python train.py --encoder_arch="repvgg" --encoder_depths=[2, 5, 2] --fusion="cross_attention" --decoder_mlp_ratio=3 --decoder_parallel_block=false --decoder_cross_attention_every=2 --decoder_tie_embeddings=false --init="xavier_uniform" --shampoo_beta=0.95 --epochs=21.3 --final_lr_fraction=0.1 --weight_decay=0.1
Rows from block 4 of the image encoder of a small image captioner, named by matrix and row number. Rows with one number belong to one channel. Each number is 128 + 24 x the weight over its row's rms, rounded and kept within 0 to 255. All counts start at 0.
Before each channel's rows are labels from the 100 images, of 14848, where the channel reaches its highest value: "strongest on" is what is common among them. Only what is clearly more common there than usual is listed. The data: made-up road signs on poles.
# c3: 3x3 conv (encoder.blocks.4.c3.weight, 96x96x3x3, each kernel summed), inputs 0-95
# c1: pointwise conv (encoder.blocks.4.c1.weight, 96x96x1x1), inputs 0-95

strongest on: red face; white rim
c3.5 [117 101 162 127 126  82 143 100 124 103  77 106 124  83 136 129 139 127 129  96 167 179 130 116 137 119 142 109  82 132 119 146 145 112 123  85  94 168 168 108 130 137 129 117 137 106 151 121 156  91 117 135 105 122  95  87 107  98 154 114  90 167 106 112 110 143 121 140 110 142 163 101 166 124 115 135 154  71 105 125 152 112 128 113 135 171 115 137 148 119 105 147  93 121 140 137]
c1.5 [112 118  99 101 140  69  99 130  96 129 106  96  77 127 142  79 128 157 133 126 140 142 159  96 111 121 130  88 125 113 125 106 125 106  97 111 145 158 179 147 136 157 114 156 115 104 107 173 132  99 139 157 125 142 119  84 109 144 154 132 103 130 151 148 111 150 182 132 118 137 147 148 151 108 123 127 125 119  78 120 107 113 107 111 134 135  91 133  96 183  96 136 120 145 153 140]

strongest on: red face; %
c3.75 [122 104 100 127 126 120 137  56 123 106 144  97 127 136 154 114 181 124 131 109 107 167 106 103 122 148  97 144 122  64 129 111 116 145 154 103 159  96 148 130 117  95 113 135 133 135 131 130 128 175 122 151 132 114 172 116 100 129 138  99  84 134 133 142 170 149 107 132 185 108 147  93 137 137 125 133 155 130 106  87 199 111 142 131 145 112 124 140 115 132 103 143 112 132 146 135]
c1.75 [150 133 101 131 120 116 129 106 144 137 106 128 140 146 161 115 129 144 173 103 150 128  89 135 161 131 122 145 132 143 132 132 117 138 127 128 111 125 124 135 102 108  84 156 182 131 119 109 114 115 102 142 168 150 186  88 146 139 127 122  99 110 130 114 147 139 129 170 161  87 185 135 122 102 139 168 101  78 150  92 166 125 136  79 140 169 109  87 100 141 106 121 123 109 136 158]

strongest on: black face
c3.8 [111 109  90 167 114 132 110 138 130 138 101 116  94 113 141 123  67 168 125 141 132 137 167 137  98 121 152  78 123  91 111 133 162 113 130 115 112 128 171 152 123 131 111  98  85 113 132 112 160 140 119 128 156 134 121 152 110 115 133 141 107 180 119 126 128 114 156 120 151 104 183 119 122 127 126  68 172 151 110 140 141 123 161 148 117 123 132 110 122 175 161 149 143 157  90 159]
c1.8 [105 171 103 135 104 173 103  98 151 165 135 153 163 111 114 151 147 171 133 154 112 123 128 148  81 111 125 145 123 151 159 130 151 133 102 111 137 109 131  97 110 167 156 164 115 144 131 106 125 111 196 113 144 146 134 148 152 113 138 123  95 116 152 151 119 127 126 143 126 126 136 161 148 151  95 117 125 174 182 142 162 126 140 134  91 146  83 116  98 106 132 143 129 161 125 164]

strongest on: red face
c3.21 [115 118 106 145 130 116 146 129 147  92 167 142 101 140 135 144 135 141 168 156 144 120 114 144 155  93 130 122 130 172 138 134 125 108 151 112 139 111 168 110 101 128 132 144 161 150 158 191 148 151 106 107 159 166 174 137  97 163 161 198 118 136 147  95 104 125 126 146 134 111 150 106 117 147 139 159 144 146  99 146 170 108 129 109 116 107 110 120 110 151 144  98 167 107 138  89]
c1.21 [134  94 118 141 112 125 118 107  96 135 132 160 115 105 131 147 132  94 107 118 141  78 132  83  89 134 129  87 100 169  88 100  96 110 153 101 146 132 112  95 120  84 137 143 152 167 157 159 151 131 107 144 129 140 118 131 119 111 125 155 112 151 148 118 116 141 149  87 115 101  93  73 100 149 152 154 132 107  94 144 121 149 115 110  96 137 138 130 103  93 168 118 108  82 146 109]

strongest on: red face; arrow up
c3.49 [129  97 115 135 128 147 171  86 147 112 152  85 158 102 124 160 135 144 135 121 127 170  84 100 112 149 153 113  77  98 120 156 114 126 145 110 131 102  93 135 117 116  95 147 126 134 147  64 126  62 141  90 120 151 106 123 115 118 140 140 104 102 162 150 142 158 121  98  46 147 120 124 138 114 131 114 134 121 109 141 121  99 138 115 138 104  96 134 140 132 101 123 139 129 119 133]
c1.49 [136 150 104 139 185 104 130  98 111 129 147 135 103 108 149 160 116 140 129  92  81 125 156 126 104 146 117 124 162  80 112 122 138 153 127 150 174 126 112 119 137 123 103 150 129 112 141  82  90 118 103 150 104 159 134 167 112  93 128 129 126 131 135 165 145 142  69 123  99 148  92 120 130  95 127  75 126  97 151 150 120 129 104 164 159 117 128 113 115 159 173 115 129 165 148 130]

strongest on: red face; yellow face
c3.24 [114 112  98 160 112 150 101 141 110  98  98 110 133 169 113 130  95 114 132 122 116 159 126 135  87 115 124 121 145 133 132 106 109 106 164 127 129 118 101  77  52 115 138 105 145  76 147 149 130 127 115 174 132 156 117 112 122 133 118 125 103  86 176 143 119 148 107 105 133 148 145 144 120 138  98 142 124 121 101  79  97 137 132 135 161  95  99 139  87 106 147 123 132 165 172 135]
c1.24 [ 79 126  96 164 127  95 106 121 145 134 102 129  98 149 134 152 136 162 174 113  87 129 137 122  95 145 104 163 158 110 137  94 118 119 113 120 146 117  92 111 179 152 131  94 132 127 127 151 161 161 115  88 139 127 130 129 139 141 113  74  99 169 121 133 148 101  74 123 114 142 165 129 117 132 140 162 128 139 127 107  88 111 109 181 139 119 108  97 102 104 104 130 119  95 120 125]

strongest on: white face; black rim
c3.26 [114 120 100 132 131 137  86 142 108 139 135 110 105 120 111  62  87 118 119 134 108 111 135 124 105 119  69  94 148 148 124  99 112  83  97 109 161 117 148 122 104 130  89 149 100 145  98 140 107 191 124  91 105 136 109 151 104 118 135  97 109 159 120 115 136 137  78 109 149 142 128 113 146 110 131  83  95 110 112 127 145 151 141 150 148 125 128 126  93 152 152  75 131 122 119 102]
c1.26 [136 121 129 172 136 134 108 135  94 125 156 133 142 145 143  89 150  88  81 111 146 123 125  93 122 109  75 147 111  82 111  84 111  81 104 126 130 156 129  92 128 128 140 162 155 129 168 121 140 109 143 134 115 151 113 185 125 114 168 138 159  90 143 151 116  99 116 124 115 122 132 129 153 128 115 122  99 153 161 133  83 130 145 154 125  97 128 122  87 106 155 161  84 124 147 111]

strongest on: red face
c3.85 [124 133 132  87 132 163 138 108 130 134 140 151 154 136 121 147 116 113 135 136 104 159 114 129 154 117 106 138 142 112 102 128 124 138 163 144  85 105 154 158 129 170 133 106 110 154 105 166 148 136 111 135 117 108 108 136 113  99 102  84  95 160 119 156  90 168 135 120 138 133 144 142 148 109 125 104 143 194 139 129 112 114 115 127 140  58  99 124 126 202 135 165  87  95 116 135]
c1.85 [ 92 119 149  73 127 111 194 120 143  92  97 102 100 165 108 124 124 132 129  84 172 127 144 165 160 116 103 148 161 133 115 154  90 169 122 135 119 109 126 139 144 154 129 148  82 118 102 145 158  94  93 150 143 101 182 133 107 120 128 126 100 157  79 128 103 111 137 123 170 136 152 116 154 136 125 122 100 121 130 145 104 122 158 116 141 102 135 144 130 104 123 149 120 140 130 111]

strongest on: red face
c3.1 [136  80 134 146 122 157 151  64 172 125 177 118 144 105 141 118 106 151 108 118 116 148 104  71 130 100 118 116 106  89 162 124 134 131 137 151 129 110 119  94  82 131 119 152 110 114 146 107 145 148 105 111 141 112 104 149  97  99 161 138 111 153 102 120 138 120 157 139 129 120 111 143 140 115 131 107 144 124 156  75 106 119 147 146 155 107  67 107 114 166 108 130 100 123 154 159]
c1.1 [ 95 112 134 152 153 125 120 116 107  93 186 165 142 123 166 155 141 110 102 109 124 168 136 125  78 150 135 114 143 119 112 112 140  95 148 115 155 128 101 102 121 159 136 131 165 134 132 138 108 146 132  85 151 153 112 111 129  90 163 126 150 155 113 145 128 158 146  95 124  92  75 117 110 124 127 111 110  80 131  65  97 141 108 119 109  83  91 132 135 155 113 116 108 105 134 129]

strongest on: white face; red rim
c3.87 [162 121 110 133 161 116 115 152  66  80  89 157 130 146 130 143 114 133 169 126 120 127 157 164 121 137 154 161 133 107 131  98 163 139 137 138 146 155 135 118 134  83 146  79 134 164 143 141 175 138 102 132 135 133 148 156  73 155 137 129 140 125 130 146 140 127 127 176 164 141 155 115 121  99 131 168  95 125 131 134 154 132 114 127 130 139 135 113 131 113 130 136 177  90 145 184]
c1.87 [167 151 162 109 164 122 106 161  64 133 112 160 125 109 135 115  91 112 114 136  90 161  85 141 144 155  93 120  97 147 102 116 164 150 127  92 142 133 124 141 112  95 123  87 138 129 153 119 130 110  86 128 158 117 129  97 101 136 139 116 118  86 126 110  89 106 147 111 138 106 119  91 122 100  91 147  99 122 141 145 138 124  88 106 123 108 117  86 112 113  82 108 109 120 108 148]

strongest on: black face
c3.68 [106 140 144 136 132 124 120 136 136  92 196 107 127 134 155 101 135 111 150 159 126 115  73 129 142  97 171 121 112  94 137  96 128 149 124 157 132 129 131 144 112  98 132 115 138 133 143 134 137 166 128 116 106 100 107 179 107 106 136 130 134 128  86 108 141 126 175 137  72 123 111 134  78 100 122 143 142 131 178 164  98 100 139 135 150 169  94 153 103 148 107  99 158 118 137 147]
c1.68 [106  97 168 155 159  72 122  94 132 115 144 154 156 105 161 134 157 143 121 126 124 133  69 128  81 119 121 108 118 129 103 160 114 168 148  91 104 109 131 194 118 148 143 134 124 117 110 117 119 138 157 122 149 136 135 128 143 173 130 143  80 109 150 172 172 134  92 144 115 104 147 140 143 120 103 145 110 169 104 123 150 120 125 110 131 171 146 138 127 125  99 137 129 122 100  98]

strongest on: black face; white face
c3.37 [161 170 120 139 148 110 103 155 116  92 114 147 109 153 108 155 115 139 146 114 112 120 180 131 131 191 140 126 152 143 123 110 147 173 140 128 117 121 114 129 121 121 152 100 142 141 117 164 108  93 137 104 126 124 131  99  89 145  74 131 154 133  93 106 109 121 127 178 123 110 109 116 115 165 158 149  84 125 141  92 124  98  88  89 103 102 130 156 147  93 152 102 128 107 135 157]
c1.37 [177 115 127 167 128 137 102 138 105 132 126 120 116 172 130 137 135 117 162 126 161 124 159 115 121 188 131 125 109  94 100 145 153 138 117 127 118 129  99 163 155 122  99 102 117  90 128 172 144 122 115 110 149 170 131 103 134 165  96 137 137 178 114 131 134 164 155 148 132  99 145 109 118 199 137 128  92 114 151 130 154 118 105 124 112 134 111 172 165 171 119 137 142 158 105 126]

strongest on: white face
c3.95 [193 130  85 119 153 174 133 101 136 128 159 136 123  90 171 124 103 150 147 151 119 158 133 122  94 149 100 106 120 108 107 101 112 140 139 152 145 116 131 120 138  94 100 104 129 134 111 129 163 182 121 123 144 124 119 162  72 112 131 116 143 150 146 122 149 107 172 131 128 164 132  90 133 134 126 158 131 145 138 158 120  91 128 112 135 105 121 129 160 138 128 130 155 169 125  56]
c1.95 [111  83 140 100 164 134 105 110 182  97 105 127 105 102 110 109 110 156 101 141 128 134 105 112  92  79 159 110 111 137 157 126 159 137 121 120 149 159  88 117  91 118 105 111 139  96 149 148 147  99 104  87 147 110 103 129 115 143 180 108 129 112 114  98 120 144 137 130 135 146  66 112 166  94 125 102 132 147 114  99 145 101 133  96 112 109  99 105  97 102 110 131  99 118 135 121]

strongest on: white face; black rim
c3.19 [138 152 119 114 119 107 160 146 138 136 167 148 135 120 189 147 143  98 146 107  97 127 144 144 117 112 124 126 131 128 146 133 142 139 136 123 135 170 110 175 119 142 130 103 165 178 114 158 116 141 126 143 156 154 110 130 125 138  87 142 163 141 152 102 143 130 156 162 162 120 140 110 118  84 157 145  85 163 132 159 110 144 130 129 128 128 153  86 135 137 123 145 155  59 181 170]
c1.19 [185 143 143 141 111 161 150 162 116 170 142 153 148 104 151 134 140 114 121  73 111  94 113 161 150 130 110 114 114 132 135 169 130 153 129 130 116 146 111 135 107 119 122 125 179 135 117 112 133 197 116 158 126 138 140 140 145 123  85 120 155 174 128  99 129 110 127 111 184 135 150 156 152 133 152 120 168 119 143 145 115 170 122 155 150 156 105 110 130 116 116 147 170 113 153 160]

strongest on: blue rim; red face; orange face
c3.9 [ 94 139  90 115 142 134 153 134 153  69  84  98  78 113 117 111 165  76 142 159 133 137 130 113 139  99 136 133 164 136 158 116  89 149 137  97 165 114 143 139 126 109 112 105 127 179 126 135 117 146 135 114 139 159 146 128 114 146 143 112 123 162 123 160 149 149 128 116 121 128 115  75 108 123 154 156 128 145 117 152 132  84  97 108  99 112 118 126 131 105 178 115 184 111 126 110]
c1.9 [118 116  97 165 146 134  99 185 173  83 144 106 146  91 128  94 161 172 123 155  97 110 145 118 133 163  89 147 144 129 130 129 157 158 162  90  98  92 146 114 104  96 172 113 159 133 153 139 102 127 132 146 126 154 135  95 156 122 101 123 131 100 134 111 164 146 111 144 150 113 122 139 134 121 133 159 128 147 153 121 115 138  95 163 106 149 132 161 138 108 144  99 142 120 175 133]